{
  "train_examples": 39062,
  "input": "waveform_16khz",
  "num_classes": 7,
  "norm": "batchnorm",
  "wave_channels": 96,
  "widths": [128, 192, 288],
  "residual_init": "scaled_by_depth",
  "optimizer": "muon",
  "lr": 0.021,
  "nesterov": true,
  "weight_decay": 0.006
}
Rows from block 2 of a small audio embedding model, named by matrix and row number. Rows with one number belong to one channel. Each number is 128 + 24 x the weight over its row's rms, rounded and kept within 0 to 255. All counts start at 0. Numbers have three digits each.
Before each channel's rows are labels from the 100 clips, of 14976, where the channel reaches its highest value: "loudest" is the band of the loudest frequency at the time of the peak; "responds to" is what is common among them. Only what is clearly more common there than usual is listed. The data: synthesised imitations of 52 everyday sounds, one a clip.
# convs0: first width-11 conv, stride 2 (model.blocks.2.convs.0.weight, 192x128x11, each kernel summed), inputs 0-127
# convs1: second width-11 conv (model.blocks.2.convs.1.weight, 192x192x11, transposed, each kernel summed), outputs 0-95

loudest: 250 to 500 Hz
responds to: laser zap; clipping; text has "clipped"
convs0.28:055136129125132111117143106142147129127108058174158112145120149073127130082156118147136130139146090140108120124133115126108106099127157179125109156133093138113134167117133115084132116092140120147138152106127093123175104116147148160092157094073079134136113109133129123118133142131133160142156108147116134129121156152150119122120137131101114138122096144089119087107120133196130163124113
convs1.28:133144103171161091065115174131142131126146161125132122113142097145110131141078097089163110155130118126163124156170081102107072110089142155140055147147107087117187092096140137107106113106115129116144089106112157111131113150153124165087101147114147145108133113109174131124121108125111102126

loudest: 250 to 500 Hz
responds to: laser zap; clipping; text has "clipped"
convs0.26:078149101133131119047109129097098118094150114121144129113135124065118107111132092179101129112190139128131137098085105095150074127143126121101124115142082129087122123130135115129162147159119137097130154159119161133115124123118152135083125125156078126084111126142083109156104120127124121124151085083152133101130128114127138154119115112128116089118129121142147144126136100167125129132112
convs1.26:179159148148159115146096143104142134142127125154119093133159117116118153167102126126116127102161088097135131132130108097142147143141124143139117145143098100096113170141161152164078070172178150107134147092112093113103164104109107139142132148129136107122083176115135113107096124115130132138

loudest: 250 to 500 Hz
responds to: clipping; text has "clipped"
convs0.149:164146159107166136139193113161135114097118149121128126110082066110170125080119109137133134096104087106101158072157144110138127108094125097103140119104122106094146147145106137098149103159154122089130115138165126131143153128129118156175137110185135108144101133129124135147126127166146097112154112120130146112133123117114156102085119113110142142122132131132148114145162094135109078102157
convs1.149:120125148096143095108061109101120156127145144118118128134069150102102104164141133089101173120152117123152128119126132147073130133119143124121170124125167109103120127102144103112138139106111110098108116146137101137096136068104149130137097144128106133129130111114128057112112082107108114155

loudest: 2000 to 4000 Hz; 1000 to 2000 Hz
responds to: signals; beeping
convs0.84:111134084123120134118084111099142137145154130066134112159130118105123113146097118121120080163135115140136103138098115162088139162129098151152115115079159141136126119137173165134120137121159154106130126105122206115180135135104103123120076158135113089105090163139130123146188115114090142106107142106135144102142163153098145136107140102117129115128111105111142139133136131111133091092112
convs1.84:101102144099085117159111132150127122092095082100105089112126090135082152116086138098090147092094137135119067114106075154126139190132119144143082133079133156114118152129143123161139094115133110102108131096137101110151148171138131138088089112147154120096126102099142061139112128153124096118

loudest: 500 to 1000 Hz
responds to: clipping; text has "clipped"
convs0.100:057112104125146119068128151120165141092129093150132114116147145124125116122138142127134155181136119117122087085122125096113100149121074121144089154146053117157144096118129114133112142122146126119179099109144132146124105130120113136128102116160069161118108111141120103141081137106139152080143144118090066129144134114129135129138108152113138118110139079099139119097114116132134132122120
convs1.100:179108134155122107150096107114116123133180104116130127103137095092148101149096104135144075140117165127165129146140103106160108140089131175169111143101118122057100161131128152118145091158130119096150064140135130206122137107120110155143134119100149131165117135118121121118119132154130186104

loudest: 1000 to 2000 Hz
responds to: clipping; text has "clipped"
convs0.126:100154105085152159153111104114084137135137109129152128121143118104133108148131081097147152160145091088132114173127125080126088119101076095151175124134131130120137121108101145129114162096107090130103114099127122160096062118122131156135120135145089126146129104123100099127132137118108142176163136116201132111128099122112125117125153096116116116125130134098150141149113072101147148123126
convs1.126:100102139070146115135141124130109189125100156114136160142139131106130117123161114118133126151126093071147123175091140132119111144129121103116127101140131130127142095104127135140150131137130099124154102091106157085138116126087120095131077125145140130109140134106119129077119125081128138114

loudest: 500 to 1000 Hz
responds to: clipping; text has "clipped"; water drop
convs0.85:123128117111114170130132114146136122140113129161109096095083100104143115147110119152151127152144121098137133105101134110097074110127138149132091121116117110098139083131105141090134121160140162136138117171107054130114079144165136123109071097138125133101136116119086126112103112111110122142091109140141141162104067110104115098120141153101138137124152095150121129115132114115065094115173
convs1.85:100145117140134125120129120124108132134184130088090120114134138090131135069119134117130146145164121131097113136125133158127147152133118179120077100108118111174103137138138118116082136114137152134152133111137088137143100099147106139108167121145159119146160204129139135107117165128094099140

loudest: 500 to 1000 Hz; 1000 to 2000 Hz
responds to: clipping; text has "clipped"; water drop
convs0.105:180110128135150092147165144125127140068091122133096110132101132150114084104058167141151122156137110170131093140131098109138104148132142109111171123103104127123120118136174120116147159129092088095126137107131158099089107105129136150160116098122124116168141125142124110084105109125084110127117079112153085133148133137138146151105098134167115132130123143096129112153109106083146144126127
convs1.105:146159143100057101062119174143143136101103128112117108153123089130117179124122117107121148110076094165111126096181115117132119096098096162121143110102098125134106101119117099113112135140148137124060176141107162101116118110099130138144141132137134127120143136123149137125061089141108138144

loudest: 500 to 1000 Hz
responds to: clipping; text has "clipped"
convs0.98:099131107123135146126133143092132122118100162135107087076094122119123121160126118163133167143153124132104070182156095159113125061122121118119161154142131108159114108159141129131117105140102090135094096103092098113093131107097128096173119080125090113142138138103104100145081114150118106146126113135162130142154122094141138110119075101096121136143153130130110090135141109102124135146113
convs1.98:131126097158091124119131066133115088110128144115165135148125126125127094098143131165117131121062088102091108150174140066086156119092129138121153088148136121088096117153126096089109138129104131131106120177110165130153117115119121142152127099144146153155145132136134167074129141135137147098

loudest: 500 to 1000 Hz; 1000 to 2000 Hz
responds to: clipping; text has "clipped"; water drop
convs0.166:199157138112134106177140127125096163102116118134085130157130153143111092124111116126103119141131100182133115117150127070144099121104107167149144114110130107128170133139130126118108160109116109135122097134130136120115130086123111136144104124105157099201151113098154129145121123156116110101133087159110076135108107084118093093129104126128117136119157125132078123178118152129160104108145
convs1.166:109114109091052096064110152136141155138077134115128088127081140140163110138094136095131097135132131106083085133113127113111160139128116142122128116136130128177097117091136122148107142180115140110061153120103148126127116108107135142152139133132160149142182127090096088085101136109145110165

loudest: 1000 to 2000 Hz; 2000 to 4000 Hz
responds to: signals; clipping; text has "clipped"; beeping
convs0.125:112122071155135120140128148203135132096130118154147117103105104139126137080139138142136152131116144117150113080148139105146132076089128120106155097096138158123165106145114098090112107108066166144138134140139082092133151127123113140118141096191114143119092125163158155132087138139155164148131115169116120129119125156151108153133112143138133129109145112145121122118104147177116133148092
convs1.125:081123145141106152129138089143167135097083130098145104129097168119109132118106127123091150132161121109095076120115082141139158121126142120114129115105122136128153100116145127147142106074083096136179124135126128153133138148173115075106176106134135112129117092106124135103141117133122137130

loudest: 250 to 500 Hz
responds to: clipping; text has "clipped"; signals
convs0.138:119137103075130134140084128111160111119110124148128086129077102119168140113160107126104127116134100107091171137145094124092134119103124146128081166087119148125106165123139115102164116116135135112127081151156103117132103117152138122135105138095169137134097153110099151123144084137120113158110094135124146121133088129103096105116171134104131109109143133172099120131149088191129091092104
convs1.138:118151131150114105134088174165136126118135161119145125133144140107108105152103131105150146109111106143119158109138115129102142106109099111109158126119091120133129152109132111133127151168080100138179138097122122152151099135153144097110119155155146138120172146139152111095127137138114059119

loudest: 250 to 500 Hz
responds to: clipping; text has "clipped"
convs0.151:076163128135138123144129149145135157124131139150071163122162136129155120140127106104144111117100107116136122104102094113134098116090166152144117181132129157147084144101102178117098137137140159137155116098139137139125059097116137115107119151090156105114100132093116129136097123163161110109157175132123140148111095133160090090108138112084140126095128121129078153138121114120125146120172
convs1.151:115138136135112138144106103120096139150071130125127097096139124122115146141140110122153101159163121077120109135095133087077093107134104124138097100113095121108094087121105129094108124113068112171173118120146149127108105094158107171104124134117131126109133148115104132132101133117173070130

loudest: 1000 to 2000 Hz
responds to: laser zap; clipping; text has "clipped"
convs0.111:151106156124105144171177118114124112165150163127139101094106118123125127140156127129131108162176103123136096115153136134116086108134104104131136093148108141132189128138070116139111129110062119075127109099105102099122081091140131111089157116123120109139128150125126122142102131108103171161123094135147127128149103114108100119086082124141142086111156170130141086138147104115124123131112
convs1.111:138173114114095143111157108093156181133163173135162129075091141159150155085140141133126108127136145106183096135139120093158119133146137128114153104121124113112159151167125145147170142132148129111113178124134138118133131072094111143128127097157113108134128111134107130150189130113167123119

loudest: 500 to 1000 Hz
responds to: signals; clipping; text has "clipped"; siren
convs0.20:124060125182139125117136124100123138081095123141094127064103124135096097147108124162138144179147088111132061128121117144141087117148112124134145120132129103116111116114107133067147136122112085091177120126122101131153105097133148144170091073162124109149132089101127119111097139097114111138144117099118125156120126111138138135118142101078122141128150129135139151121120136100111133126150
convs1.20:171128099134133134117177096146106120127142117099118129142145088096133151082107102164101102109093088087129116133086156136127112126133116124156158125107109113187119108129124174114058146117132124109125154138141146157142128181132116107150117118144151115102120141132157105133117121194151140141

loudest: 1000 to 2000 Hz; 2000 to 4000 Hz
responds to: beeping; laser zap
convs0.17:163154094108131106123103123110109112090138171109117143127108114112118123105126147171095149095140091101135132140140124102091149137123099109073105107078103136163134146183091142198089123137134121123095124120123133114127112134158140125081130148141129135130103112172147114110123144132111142115128125105096122100162170116142061128145163155140138079102154127142107163143136122130129108082122
convs1.17:158148144088116104174098125137102127144100119102133112090123114091118126134091087132103151113150114150158153127125109148159090093157131115116093114104103111148110151073127115107101154084137147128141136127147097109124152170120118098160101142120132130117132113110151109152132131096151130124

loudest: 2000 to 4000 Hz
responds to: clipping; text has "clipped"
convs0.157:090131106094130117114167159115163082142093071106102090145140132121085176144127125109111143124114107118121112124178093136142094101173088111088119122142133114152108123120158125096161108123144145137133116073143139144139087108107128123093141126123083112099175134092151147131103109120132089128152106098117148112133109138110135091142141110133123180097127111140154132087112137131081121107119
convs1.157:138104120147076137101134143141151144111120125098105117157170155130149145128128080119180122130157171140154101145144146091145144135130106133122102155153082114136126095143082141107146127073115135117152104138141158120158099113132104100102124101117133145171076092170151181052128114125113112111

loudest: 500 to 1000 Hz
responds to: clipping; text has "clipped"; signals
convs0.12:079134110101154156076101115124099119142109106160121107125090143103130133121129142090147093133109098097149148118091135119150147125153101150088112132104109152115113126143100117120110134142075112148120125102152092129089134106088087160121153150166056146108133135122154104139132141145149103172103105106133146162106134117097126074084138131134111165124132128161103163142131119117111093110151
convs1.12:148144130127127103097061082101109111110122139127136151146157108138119138141125144142127103139121117101097109149100172109091110144106141124155107136158134136137116088128136108125132130073124156142092128118132167094110162068117116145111101130152147126136136109127097078136144120069122108120

loudest: 1000 to 2000 Hz; 2000 to 4000 Hz
responds to: clipping; text has "clipped"
convs0.181:133163142134143145105134091122111118122136126105110112131124099129145119172135102120109111146139106093115104142129129090171125124109116111120156161167150105141136087074081087119112129127102097119145125115115119142140177123103143117140137093147152125163148128134133111169111175096157096134171149147094137126106134102124103070097122072114071120130127167160187135123101105104138122113142
convs1.181:139095110141095117093156171143129112124140063148104144145128133175121140151153142126120133125110084144152136195133148119104174130126130105098101101131153095126134105087126105131119114104098098112122128131132139119132127097147094130143059107109105145119110102116118189095115103123125121112

loudest: 500 to 1000 Hz; 1000 to 2000 Hz
responds to: signals; clipping; text has "clipped"
convs0.82:121110135102132160127080123151105137109092098126141105143134168124120118145085169112133141137122135101152105078111140115147107120125117100077104087103114098081103121105161149148122108155108100084218129128120093126110130109108136120071169124146111121165129160115140107142123096099133127133129082146140118117111111132127119114134094169149118159125124075138149122147130119150107107105124
convs1.82:113149152190129119099097104131133111117126139110154119074117089116123115146158164110093121124176124144116109157120126121096095143135132111116169131156113147095118086179167157127144133108134140145120103123113160132152136063135132114099103155133145111146169098117104190056130124123114113125

loudest: 500 to 1000 Hz
responds to: signals; beeping; clipping; text has "clipped"
convs0.77:089116105118128094079136141124101142123085101135162073144117168132085156127131150151100103102112191125164111101137133134129123106155053135109179106100102093128136140136152125135148114127121107138122150143106099145144159131139148103121177122149118098128117122105118076131103107143132097091131144151110105129099096153143130148188131158143118161143129093120124139163131108123120133109134
convs1.77:106138156157116144089104099137091142133140144111083135056091105157110175135151134099128119137156082091091143094108125085149113144107124129088138100203132137105129085150115148110070141112160157136154135148111109135117176110139100135128112128132124123119131112128128181132123131148152091121

loudest: 250 to 500 Hz
responds to: clipping; text has "clipped"
convs0.132:121101102150186105149085117141132130125129155147095110107142133100132128083076149147093134114131109132120152137124152152123128128085073127127104140138111109121115108131060112147152118142143141148180106154141088157093105124141079125094142109148112131180096079176119120177090111136151122083120119126106121139098100133135085098123167131119134128122134115119136150124130155146103134135140
convs1.132:131149137174148118138101131133125106138120146113140171112173085141106113148130146102119189133133088132156080144110132130088139117121125143151147109084094106117109151093119150140152161115080123131108149117147167128114107150094153122126145161091142131137134151105141080114164116133130181143

loudest: 1000 to 2000 Hz; 2000 to 4000 Hz
responds to: clipping; text has "clipped"
convs0.57:125072083112103121106115152163095148155105127147132095136138165133125105124131152128135157166138149106125102167134142106082098100120120164133122144143150121090102070091108124097156138181164112142128121137066109122138126144120116175160097161140138125109134114137147092131125102067125130117152104120110112132081126147109114121107118116089143139160155112130122097143114140101172153113113
convs1.57:107119128142139155123163084114107150111147122071142094124150107105173077186157112135176120150132107079133116131121121115171129144115140109146150147091094132148141117163130120123124155145116117131089105175104102142156085135092135141106171130170151156132082136140119159090120133092174149108

loudest: 250 to 500 Hz
responds to: clipping; text has "clipped"
convs0.34:086129111141127140106111094106137145124162105108159150127154129097154101125156075141121105101118144156124158122113179130148121155148124104138134133130147140104101137139149130147153190099136133118086120146125089127141170132105122101100115140131084111085118141109134117113120081133147110149134135110151146071126080131093142113121132069183145151072109096098121124137125081121111109148122
convs1.34:171126163107133128095118143140127141150119095092113136129169131136104117127136082095134103136167141130117132092187152103142138145143113117103120155128089103113123159163064128092118095144146125114115140137147127094156105110132117112094127118140119138124080111154148139097100112135142128154

loudest: 1000 to 2000 Hz
responds to: nature; water drop
convs0.5:105129096120145162147086139108130094136099124146174096126105112121156075142105109094099133133092089094133139120124092108150140176106121111128144117087120085124136117153099144133158116128071146160095132136175126142133140120113108110150138107152119134108120151095125127094108167124133128149151101120105143141112122128111118097116116131130116128068092114134183142139104167139089074082116
convs1.5:156089154114113127117120121177109095116142082099131178155110101132117121130139122106074160101162161182123096112113169146117145102160149110148063132117110116162095152064154116122152114113129161128123116145173133095137123127142151112128108121152140137130144120171145105138115127119088106118

loudest: 1000 to 2000 Hz; 2000 to 4000 Hz
responds to: signals; clipping; text has "clipped"; beeping
convs0.51:086128081133137139088103130130093173110159074151118093125128106062135135099126123111122112119128141125111132115140139106172130169141137100105139096131081105129098153161139123136130135112101122146131095146122100119123145101120116112061162122114108160094127161085120122141128106123114173146111127147144115134113084157086102109120172141102120112113126049103139143137124124138148126119125
convs1.51:173128135128104124085065114139148121147143113133150096102193099113113101133131136092086139129177100157114124127152138127076137082092111141103128136127111107073112180137117153101110149158133134149101119119145185075122122130081128125123140155137144121115113124140141103135139165145113134151

loudest: 1000 to 2000 Hz
responds to: signals; beeping; clipping; text has "clipped"
convs0.32:060110079149119112076086109157125135162112082103141110121119167108129153080130180144103141153128107117136117139139109150133143153117114126083105122148141097080091106106147117176095135115119121134125106138118124163127119121169119136059132138124063162148113129132159146137123131138121140151123131104115123144148181146134143129163110126140121119112124107119153133091136128142123099128079
convs1.32:138140144120092094095123135143109154135112103091130100044148138163078161121134154126109106150127095109164117134131101104122130104099112122134141090203110102102145139183102111103102103146137111112121100117147118170132133131091148126109103108118122141130097110135123169114133139153106164136

loudest: 250 to 500 Hz
responds to: clipping; text has "clipped"; laser zap
convs0.67:106126114094140152116080121153150133098107124129120131086143165118117127159147162143117135130114116131112106160095095117098129115096115096116075096137131158138108083118143086128139121147119128076135094113098128154080118128136146091117122103112113144090126145134113129124074122155128118103138105114149159158084168095132112156156132148093126177119159121109083125114104065149164132127143
convs1.67:066155115154163116152128141119164137132106134102111117128151125149112147164127128130137130135165115100109128115171176120130155104098154108140125124168070105109107094145137108112092099181135120149139155139121094143160095128171122094127106137111140153149099110138141135119087113133103145110

loudest: 250 to 500 Hz
responds to: clipping; text has "clipped"
convs0.167:163143132088115143094143077109158111109148143138073130125161113122116087125115090103157142135149127113148116154121143137195090127123075119139083130127135110126136154156122109116129126135175126101101118123137113145097085080117109137158067104181139151111101118110149084150120107135136097121146108109110093099138132142129116114114147137156119111110102200143115140113118123128131104133137
convs1.167:108145126148140115124064107103129117146122122136134139104078123096154118115126162127117095134068149090135173141138125140146084131120109069090157114120133115134128114132128134198085123119144145094090117113164129170120136169128108105144080121152128127134133127129128091114171115121120133143

loudest: 250 to 500 Hz
responds to: clipping; text has "clipped"
convs0.91:094121153131144143168109155124182137172117111151108159137087144108091166139130132131122141116147114096134143156114144079166155101122078090123098127124153141147146163160088099158124110125103155141138118130105075129112115124115116123086090165155128123129113145110132127142125126125147121160096124124133098104103185090144097098169117093132146092121132108135130101112143114145156078139093
convs1.91:137116130151110128103159142127120139092137141106099154134151082138112113110089071089114115151105135133168097117135128113114108165119146194140138195115155128117141079124110163095138112144125117172160127126141156070154101119134126122104148136136080089165181138166157161108097119148129119134

loudest: 1000 to 2000 Hz; 500 to 1000 Hz
responds to: signals; clipping; text has "clipped"; beeping
convs0.158:118167170129131144146072123132112124116103079121115148138151134128106139128152121107121104120159106110136124098076112068121112130143138151166160114115116132110133162117137112121133156068110137086169102081112141107104112123130062143128137132117103142153158073079131105108105121139105099129137116141096111111164118102140128107122135149117082124146107141119124156156147132146185117095152
convs1.158:120108106083127131136081058129163132103131132114130139056112075101145142112137137135128125148144161154135089138114166134083112084129101121074158130139129157124152049110143140129118109110095117093145104127134177118129152101148138112084120158149111131124162125136110127113114117090150121105

loudest: 500 to 1000 Hz
responds to: laser zap; clipping; text has "clipped"
convs0.54:116176142108127081119087121100111102109125127117096126130163159127074140113126121139156162174167100140109129156138117153115087069126065168155172114121077131135119120098130116096146141122137126142121117105137110158143089115149143109147114104150149114116139135138093132081098126099111130127152072171168135140118114140113119134171138106122127155141110112124120089097138113128109160114114
convs1.54:138130112157133105132135157093164121121118158133130129146178131129120153098105108155146129104118116102095115136128134128129099131121148104122139142163087125131136103134112134139093090174109118115095141072107118142173094112129142115126140125127103124131120139152121168095114130104095154095

loudest: 1000 to 2000 Hz
responds to: clipping; text has "clipped"; nature
convs0.29:154186148075114095154125146130117122107115139103098171105151092155127125065102100138118132114143132089127098086097140093148136106129084141120164111104084123123131066132127087134119146128127157116083101100134131136102127090149142114108128096158144131150127121114146079111092136103108120122103137132077145099138157138093152146132131099132122089105146123098156112123097141131115134141136
convs1.29:069136133084143108131115126152142159111094130105122119094113128140108098154119096124157145131153104164117106134070046133141121118135148125114095122123110115085138119092117095116129095143141148133108161139156155141134110127105178112168130140096114126143155163123125100154121114180137138161

loudest: 1000 to 2000 Hz
responds to: nature; water drop
convs0.60:066146106153130100157138111117112115154124117099123086117087142163128110140086165113084110146141120152101137080125125112131131105150055109162176155079119092127104105127134150166108133135140119110126147098096093124106100128145101102106166094125136138148147112108142092128142101137114125128110097144102121146116111088101139156117093161124095142114116122103130123143115172090133097141127
convs1.60:111116130121100120121100104120122135096088192105136161067129106170121149112138109106152131137136089130116150130128119129147117093091113122101145118155120126140144115115097135106132120166128160156126128098074180124111154165118117122093079141111113119145176123151104104122108167113151088124

loudest: 250 to 500 Hz
responds to: clipping; text has "clipped"; laser zap
convs0.53:124145100097128144132148108090145124140149099136095099116149129098137121074129123136147150127206112112150130121166125130131116101127107144137119155131112148110109109118091090088101117160164111095075117175096146097121136105152136144137114078147097138108090125133110143095096155147132110089113145128139151137122103105119137124112185131155121122143101143134103115057123098099099136105114
convs1.53:118123127129169144091099132118134127091135162138129129125130140157159103130099139118129112143104128098094192125127123141150074152084091151098129155114129106143173122160121102138091115106148148111116141130123112100133089098116122099154120144121144136135120099115152115124136114141112120123

loudest: 250 to 500 Hz
responds to: laser zap; beeping
convs0.14:044098097146088108059120145159119087146170109130130099149125115061078130107143146141099112131135105112109160113108132135143131166150136132128148103149103118124129124113097121119122130111150112152108077140141110144148152177095100119087156116125075116128128154103130161144121083138135137120096157148118139124132139156123134122139137092147104135124116104089139128106134110150155159139129
convs1.14:135125108157132132088120147122120139128117152075133141069195157131125129127146101115112124155111090152143117111165147079112151139099102137108132175164101090127125116116099094095096107109108137127088118134095170120149084137141104160140112167123120145101089121150132132104100102163141151135

loudest: 2000 to 4000 Hz
responds to: clipping; text has "clipped"; signals
convs0.128:111122114143185143132080124133130126084154148128133133154123095118127085148152142134105127131123158109100105126115093101137113164106088126146085122086131119121118098134130114106145124189119127114155124159102129120130143192103079135103123117154123141110129111120112089138071092088146079091106166135115106103094116119117102183114100118149112122138104098168171116125133125141139127130125
convs1.128:148114170148169162123088111170120118132112128172131135099114077098111095120123093128096110129165133141118151158164141124125129161107105083143131148109116156120138096135159130146082080110127120146151142156164125157116140159153120131136144137154099112134130153146111135175153088118089151117

loudest: 250 to 500 Hz
responds to: clipping; text has "clipped"
convs0.110:213135137098138130135129147112124142071111156139115114113077098089137102140101105106091085162149120136164152132157150133111101136122149104106155104149137154125119086108107146046145126140155150089108142133155132109128127112139126141092119103113143124142110100139089149107107120118142061139121102121136131131109110133101102141127200132099115127134132123148099125126122123133134120132154
convs1.110:138134136102168109138082134148134161091127130104135115070101118096161130138133150176138138109145090107078109157101162104122112109126106120093121126095093157135076152131120107085125125103096082101140129141141075137108127089122141130128126121168126158130107138088123138094096101125138104144

loudest: 1000 to 2000 Hz
responds to: laser zap; beeping
convs0.129:056126109145119155127097122101127117100094071178110106145155116115098117096167151082133138121102119117136171119140100147119124193154117136153142112141112094120130141130110104112121130109145138107146115121077139147128116166174116128097150115143095139128117078096136099140136105161130129101135096093096073140109133136111132088119121147135107141150099083099109154116121155130111133140131
convs1.129:148120136131102124111151070110140116120121121103114106025168114142117117115137113162140124143162150160178088103101130123095160126121135123131084124200098145084196083152133126100125121142116132140126130086130185139128132157152164126104149127126096147132121147162155155155129106112146121099

loudest: 500 to 1000 Hz
responds to: clipping; text has "clipped"
convs0.116:052120128148110145062121151124108102156094110128118094110115139120122117108091136154115151145148107121147082125131133181155138123127129148130133163134093123114131107104078120115165133158114151166151149136136115124129109126113131146081122112152079144109126143117124167090144138135083141090140100114107144126140176151149098124144152107088103108140101153149109119081096106156132125174123
convs1.116:174138112119106131100169134154131107112137092113151121091114148154121126105080119086102126104058135160150131152110130083116115129148111165096104135132143123100089137139082090134110132096121108077058090136128135142118111094152126121147092110106114138121118095135122129120140111122118111168

loudest: 1000 to 2000 Hz; 2000 to 4000 Hz
responds to: signals; beeping; clipping; text has "clipped"
convs0.187:139088100090112109135126157132117137164105122191122140140142160155108174122110110137157102153122110133152138110138112145098095103124092145143167091121137130174137112141098124163146113140104161123083158158138088145152118121194140096113118125140080138133133121099130104116157089116158137124107140175125119101122118124105150128142126132131138174148111122142084109178139094087165132117136
convs1.187:079157149092078115164119163104103170148169150125109131098109108154138167125113102114158111163154107085127111102161105107143104156137129138123142118132139120126079126127134142132080137116133157115105103098106123125125122083127090073114107123141119104127148132137119123106122144130111134122

loudest: 250 to 500 Hz
responds to: clipping; text has "clipped"
convs0.66:159091107127145129142113131116112126138072038114125108140119114116093130114105140131116124123156106115128151159145144148115120181143126097108112140152078122071090100131110139106135114188110136087099134102099130155098146121181152108156106125130129138145117122160122126125107107129127147117118097102100142095114106151104118138102165169099102116117097111110137120104126175105118141095153
convs1.66:125134132168170129124158121107126126129144162108105160109151082155102107137119071112123105136090133138151090114099080132136089121125135169164128153122128120125104113131108130114134149103149157136112162124125157101133113110155150119126156151094137115148185159156181146142109113134088123141

loudest: 250 to 500 Hz
responds to: clipping; text has "clipped"
convs0.173:163113140115124120150141151154138148096119127148128152099094118099153085082140135119136110107147094131107169092074121129127133104129087105157151124059131155123118142123103124106149120134127112114185116142174134101100152091151116095135119114152170123088116126123074086143128123091150120109098131115096112120120119072128107078114124136102133136151165115149134123152139135145109088107144
convs1.173:113134133154177097133101114132118148139137134110181082099104113112150117157080144148104190130145137151078123168101124150118116116160152112153114129117141144147110099104171098105139148104125112119108101140140138190143118114132137115064109101154119120115136115103135100101132144104136099182

loudest: 250 to 500 Hz
responds to: clipping; text has "clipped"; laser zap
convs0.154:111118086150133145120127141131101123133098115150088137117117156104100104122113092117120111131110102111155163144130130124133127124121043128139090109129116156123154150143100083111138150118162127115071083154157105112116110134135107085059123097166122122148127099153075135128121119127149113138128141129135190156079117106097085109102136084164101132132131139126148132132157131131144113130126
convs1.154:080128134159146131104094128115111171116122160141175186138172142140118103133100103163073143110117110134172115132086120108128066095143149105112133143106128153175084140102147093113134116087136107112120141189093146159152123137115139094128117136147130122153152138143134136121126193122141142147